Rows from block 2 of a small image classifier, named by matrix and row number. Rows with one number within an expert belong to one neuron, the router's apart. Each number is 500 + 40 x the weight over its row's rms, rounded and kept within 0 to 999. All counts start at 0. Numbers have three digits each. After the name is the row's rms in percent of the matrix's.
After each expert's rows are labels from the 100 images, of 14976, where the router gives the expert most weight on average: "top examples" is what is common among them. Only what is clearly more common there than usual is listed. The data: patchworks of several textures.
# router: router (model.blocks.2.mlp.router.weight, 16x96, trained with AdamW), inputs 0-95
# gate: expert gate (model.blocks.2.mlp.gate, 16x96x96), inputs 0-95
# up: expert up (model.blocks.2.mlp.up, 16x96x96), inputs 0-95
# down: expert down (model.blocks.2.mlp.down, 16x96x96, transposed), outputs 0-95

# expert 6
router.6 102:454552535534487449490468535517576483510528515490491525409540446513471491471490507487515477437580464539420503435450508541541517491568471422467512524508502549511505439541493402546528511412568523513441452502506522483540589548558510486528487462489520538519521473492560516571501479501544490509
gate.0 115:545515535571443530457520480534503459466529551505501456506465521533539510513524464458478522502442573512462486522468405454515604502532557513489487539554472404517473485498511495470479597475575481480508476460578530410511452476452499451507520519503526437552501510445540527520509583486502497524
up.0 117:555515502509481553477493556480477468447486487509557529480430541481507505503588422442453436553455530550441443404472395540539570512481558483505521481545493525517460472529557450505466517486522475482501455473504531428475504413515489496514443498504520458556466458466552495473537516531542530479
down.0 114:484476473528544321532512502557469485491517440482517541501465548524498479517536431530458501553521511536446530488479499526528457510512483482478546523511497452572508592483508557522472520573499512488574453461471511505521518526545461464518574536471451441460512464511498483509539462514457585550
top examples: patches: two; striped; spiral; centre pattern: striped

# expert 2
router.2 096:558417530470583486509494511505535498490524527522465535488484494456495502495526491520543482522548502456500507466496498586534484543479508434500528535448519511527474414499533486510487530485559472459544536492440507505444526542475491522531591485446437522566333534529497450517429528490518472563
gate.0 116:509496525473452425521451510440518498455459540462518514487531409458512488433552547494458444498504480464473497577502509490410574485457483566510504546532530578473569528503565546515498536473545461443495497488419504516576467478493566449477513480521559498483532531468531555557475481438484500463
up.0 118:522526501528513466479558497457482493552478480504525449482516573505501445478467544489508428537525488462498600486474497467506526477580606575544459459445462556516528542509497513473547531479537497523512426526469479562494436479573443472490487431508525565552455500506572578472469511525460464477
down.0 102:524472454469482540541513527492513494533481497534522492491450455456517525493554603514542514511514445458512524486484463582488454568530535465439431575475462562438580519473511491548506474525442494490432532463501479519470424457456548491534464534523535496493483408492432467478519402538479520459
top examples: patches: two

# expert 9
router.9 099:545524501553488472516515486516593410529549499508429515532551485536479510521497573515541568491429536561387551517468560482501453498516472486440545483520478489533506523474602453477532530435539470467517468469578510521513494515582482477461537485529494484513449481501511524552468488539444547470
gate.0 104:533393490518470593479532447549505476447453502508457454539458551522473536472474456525474532452538492489561516476477531540497552464562512472436535476486495502546438519518577490486443492428486492490486524499478559559432521490522504613575487502437494496493411540485508467484449473487490534503
up.0 106:454569547471561411486481548449547519539559474496559502433534504514505469558515543458519486554485511535468483474502462439538471529407469519553462533554472529463545485488455499522575508584476516498517505464498463469558459469513532410429513511556545490497568463524483546512543535549511467504
down.0 087:437526503505481482476502470511499563510583561503470542514512414420471416550530498525507445566419500557474496538490492436548468493449535539534532392481524449518509515490502533515553481466516503574470563521466443500474522517442459450473528522475487518515550520487547562471422485466469475513
top examples: patches: two; plaid; centre pattern: plaid

# expert 13
router.13 111:528470500547513537523535482458477464434522486514461539549478596601430536531493500486517529527501518466466480513410562511510520486447535512473473407517544580470522456489453505418527460479473496536562507481555511454530466462584495455465486588518487468532456480486493457465478475497538434491
gate.0 107:489513496473478465536496448484555434553523451505442481491503578488516491456565582499492515542539485527441483499446545442579515475562506528482517481472527493491455466478472461591510468354471484539466443500504503500485555477602518536504514519482497491482533472451481513562538524554456554505
up.0 104:511502482504524540505480552492453553475451527497555502495492452548484520529474424515525510469466524455565547522565472540450501531444498514534466496517470576534540553488528546396529531634503486500524483492482507519532449534409470536514499435578536509515461540521521506460469461418548451491
down.0 111:558506477526506497502523529528492548508503458442490505521583529501537511481505445526478446531508537521483491452549546515574512536533385526464478488549512547560431535457514574534461568531467483522521521438446527585527486455502388502517472522453508483464495526485517512563452573513496579496
top examples: striped; patches: two; centre pattern: striped

# expert 10
router.10 092:493466567420516532478469464447478509548465493475498531481494526419474466465528451498547487449461467470519465518549466504461433522531483440493570504510536479510448465468479466512494547527514638490546500534444498558461501492466445524534415530462428458465518476493529548505487565458479454577
gate.0 098:459526563457511540483543503500473546585472464490539511521507458501401456492452519510542479468540491540493547547447536585504541487525529517610498526550461515494506466501501502463454483487543466444491473564519522465481455463531526569531508432475453488566482520446496476379492520473499440557
up.0 096:494572539452478529469531514494444535554466468502515464505522476484439480451449512473542507454523454488512558556460556565480502496525507535562471478541444483457513489504483501475483513510571471443502483572506505447428505453494507569519493423479417441557488538440489484387486555490508440569
down.0 089:369456461485462517523521493501488529535446527531472565485433479454501491463536484521570492548547395540501412447503498516532453481494543499449575481473522511493462578527460531454442549504552500534525580547509485516529574484541519466489464468543437471490515517468528463507547495478499519528
top examples: patches: two

# expert 1
router.1 093:496449522508540489479431476585443519513503479522534522430462533445559472508511508480467467525537504492509490475539506503461460466443496641500501515480536458481461448474487519518384441517500495476469489539505513524488485542493426480515481437591529561521587478569487518438472570496486514499
gate.0 094:565442503551471500497509490502538523537607576460562486518481476432575441549522478476509489460524523463467553496504495470519497459422504466483575491452496511478514506490501533459573528509578440504461426538493458543490450492526535472519464511542431522474568472433470515577512531470545467550
up.0 091:464582525471539501497501519487444480484410402510427503488514521541429527453454528518551510552498473518538431517512502557492509553569503536485420491542500484533493513499473467551446482483416569502536571473510525461515550523465446536515541491475549483515441519560507492429504480564462525442
down.0 098:527476503482560520525513492440496484490502533506491463421579456496410527440505517511506487529484522567464467504565482507492557519516467567384490577489481490438463428485531489395415455437531515545490439500498466524492479509528507550560508536459477527511517509491504474528502509462526404483
top examples: patches: two

# expert 3
router.3 103:434456500511469562538526521527541438557468439520504490506502528495454553540559484508477555479527551447570546379519574480492425479512482458529510474485526476517490539505570550526449482536510494549471545496399511454428526481533563548518503491475506498517514586502533457526476558479538486494
gate.0 131:540536490548550528537477496468519530458451474478549531471542517520543491560522413520455547403457531538416525456525513473472479463461558517479497566524563430526557451425501473539515582519437526485428447482480471445519555474464475533518491466499516472523489532461481500558478479562487473451
up.0 124:521544532523472527525513523536508495479480481484486489460624439399486434448472464470468548419490459427443526441553459504506486515503498477465438574515543464462508512436568424522485526503481456443530462495435474506489536528457471473432489461503525466546434526506462566524490509529509489494
down.0 138:528510536531454484541454529563512460470579450457492468467476472517494506547453544541505507560472510499461494488519524483466541512511568500445401390489502516476484515508537414463519428495517519568470486508601483479523407497495500518474505545521478525472478459452399439535494550491483467463
top examples: white; plain

# expert 12
router.12 098:549522538516506449456540482559506575476459500513494405496496508526533475530550543529487438480449488527480530519531505524516474589384489478475526549457479524536459493481397467523480574506554495507460526524411523429536497476479476467562458551464579511483473463553465459485459500483476469484
gate.0 097:517500547552505536472442484511532465545515544514541453474490521558494530496480517460471466498581509481490532491458502549478546449472411524522404493457512421510468566502463464490592552450582531485494496509533506485456562453522553559500523444509497471433519553489586481485492481584509450528
up.0 111:444471558527519509485512506478517532438521551500487490425462492559492560555509503450429600451576523484516531515452472509567452490454487466498485458496488454491452523470432502482508489434477534444510510464438441489464486467559577532490510542441430524500469589458459505451480500452465530544
down.0 102:456516486474540489556540471471522528479521521409560588564554500589431464525516460471458477531531575490468463542416481520403568501486493531496499527528543512551511511472454560502496461469548569507514513529528480481514510529540494487544485434439455529533578508460485553540502500530521448497
top examples: cloudy; patches: two; centre pattern: cloudy

# expert 7
router.7 104:508494475468540443586528470521561525501476519510524527517469523471498472543497467503517518569452480447490493496503462440497503430549508487461502541591565552579438517528464480443528478449453489463551524571515488574501473455527539569454546473476442477442460501426536474522504444497554540429
gate.0 112:507494467476528514468488482498536460464437474509506487492536457535497441465469498479412511487539481485538510440441539464465604557590506499502495516523572456509477513528523538540485432466514522478537482470484505536435472582463525486507523633473453539552453519463554544502488491441487591508
up.0 112:512504581547468520509474531523475539518552535515496523529457534467482561540529462494603516511436518513441482574546477531536376450415531465487503493484448542502505464473490469446476568525508540498494532504502478446550563431534481516497472396493516437441520477476451453494510481523492465476
down.0 117:472536482432567507484486537486579485471390526548563487531525547530530565507477509460490528541486446553475554525476464566536461505578501481487519457513506515485514535463561474419472430495501512433484503449568451462512499534475481512572528439494547471456496464498481533499478484536555598486
top examples: patches: two; cloudy; diamond

# expert 0
router.0 107:518518499446479519501533569492502496453546433450454500608433530521415485557471457506463500514505529446490449487549517430517476570462554558478488452500516489407507623497495457496501488490471504531548533482471477541477491435498501476408466476534483510523529572553478477526531501520522525469
gate.0 121:462506521481526511489500482504532515417470518500460448488506540535511497445495438507497541500499560568478447553502497483626493463547515436547521450517511485535486563506511548485492547557479458491521430476517549426495515492491575485543487545531544502473419498444588552501478496406564553485
up.0 124:493491522509480458508528527493459443510533553499525492508468476468543482461411503474481539505519531556534584554555518516543422513540504516477537594526584456486484490438426575543499532533553478472549390485518474472497496513486455473520534449436454519515527595512454498513510520463529543455
down.0 114:533552566488504508484504516457494517475496505497494532501532454466508435493488526478399567466444485487446457527535588549449474534534402494537500557595476502421577503494462541569515526462514496483512560417518587517512486465531465465592461469497511516528525504464491486479460512513503490546
top examples: patches: two; checkered; plaid; dotted

# expert 15
router.15 097:509435481421520563462503536530436436523488461504481516459527540514535518533462443550468443525518461464474520516558451522437520575584507460548458509528584420581487523470515540520555465531507531491493432570495534490442447485498509460442539535474452542467484495493498551477455523533488507455
gate.0 088:470554507564553504536528514497497505490511496511529510514514529524512507557489540561499410478556490517497505496552407479518509490534447466484555455552594526499447485570560527494516555584459490568474517472532528539495492435528559537489523478513536494517515439533483527518507517627416524439
up.0 083:514526522563532530532493536492509492507521463479539489490546481472560525605507537548466485482552586544488455508547507555542501512512483516493537536534547479444479455512552548479489523553451538563453497491449499503427506432569535437498535536538484522514530446464528523487555476622413457513
down.0 085:438524517495530546516503563449459544488489530529500458479473440517594508479511416493493502507489511542533410475470505452553422583526529446471465560489497488451542520529521511553504417544504511478522537435493503493475478524513560518467486430397524496556520428565462508536472466535530485531
top examples: patches: two; studded

# expert 5
router.5 095:430579483532549463471409523481463530520481541504591479452505491436539481476494483515452467474502487545564525529513392477460496472488519489555440478491499456476556522484487531520612473612466457480493556492498460531533471523466482504517466540481491446476572544454478542470484520552505487487
gate.0 094:519567507435513545471564449536565488488505569468499576494452530504508417483499577555444479489468465512490501616513535463484485548481510514488533469557456531504501547494449526551549459485523513493502564578523504449519510490584529562565522510501476551456427454508566514494468498506464493522
up.0 098:462441448526487483521499509487575525446537469541538477460535486524455481438534447484480567475513531437543532481532455544560467585501501557503434526419473489516475497475531484537424523483541505519562373496530552507558424489484450459514478509491577523534531538463497544483514519484534468532
down.0 083:487485551522589492461541546479565521541504551492515459450494481466544443425559507544463542471516566461470513538505415509499481532446523558484532609484542534471478467435414546567487527467491426475489532446512484508559423519533494484453531524487515499506472501463513498457520525515481424510
top examples: patches: two; scaly; brick; centre pattern: scaly

# expert 14
router.14 111:541525523511498526519541528542490417470527527521494457495504490495599562510487502476506475521447573523490553424442550542472461517488496537534543502411388510401525468460511512476462521507467531502489502484569494455554450570565531467419467493518551516481467445535531534499506465462482533527
gate.0 081:501506520481481488523478475477562488506568436439494476505516550428511532455505533469528448492463420470390495502488527504549436430501530507487454504537539403484529481507502508481544606400450446508519498489532515465500505374515518481463472534545456455511495517460481541512466516526460496499
up.0 081:505563462474541490461525529512484512484429554569506515480491448546499474522500468507461537482527576487607507520520508522441559560494459512536525489463503608514476501498499520521524383609559506474497510483474520554514473609480504544531505449427505478471554502557539497495521486494532510505
down.0 067:590491556585481508467454503522529507540522492516470455502544443541601502426514471441554508509548508519526526485523480462507501525515450493528459514431497584482473469494468492511524545425498473490527553435498545477517517486464396541496498523464482465479480511562419470446532535507543600494
top examples: patches: two; plaid; centre pattern: plaid; checkered

# expert 8
router.8 104:512492530477428515522504535459466525490467500505517572505548465491578535495507439449471496528467513517531526598495502547485529420505479518523492440511506464440544515403575464493475485506498485601505406497570511503470543479397496499487476398496428527516509507528487493495545472439491475499
gate.0 129:470494519556486391453533494399525515523459394475534420554496495515585472495551600483475481445454540490514533492544511512554506496509544485531426530458484474471510474466484487439473435492460428530568488509440496528519547504506520541515486543498554491498496552459508517466544516548496491462
up.0 123:471483522537499392475525495384516518527440395512511431551498505513583495496535548482486457422444539500498534499529490492544496504529552506553460547470467470498535500465480459451478413501443453539555487489461482540538582512497535553534473556471543499508514544490519503477547538521543532478
down.0 134:484484523550488522487505445471473430492493576581542484592517500517493538482446498488496420452491506437497585460572482510477541568494542524482474478489452495503486540415552480409520473511495534517485499488430471497521491515449513488487551371470585456512483470484471528516557486512529522507
top examples: red; plain

# expert 4
router.4 093:514464506547446500524537504469440560491467589479494468525467538565432519485496541590514470474497459495566545480563411497528562469485519536532535547483479461446540474586459548551497455504455495537480465438429447491513513549463513525569449478523524564470467471503506539536482478467493441481
gate.0 119:491535504499524515484557543501482470469494496467493477601570533457474412535492506537520469530502473530490473476483422489517560420484546563467501488480454508510529508495503488509576476503559514529487514486515472453510466485524552527478680485578531500483466528575562474541503534487474527451
up.0 128:519538532455509518464518519515511491462511457467520538587549513509465449552485565573487474511477481493498483516497463540511564469451555562524526514438429471486531490519514470526518462514488515522451543439491493457503467473501533523449650485578472474515498507586588447541512544449437521477
down.0 117:590499478490588535525473508427503477466517512505479552549404505453516574532510509472543588542535505507538508457567493564464521579560543489558505568464517457472498554552463523527494581465501524508532464480572484507480469501511517543560465468559444490499517525526526549490471495498490494572
top examples: plain; patches: two; centre pattern: plain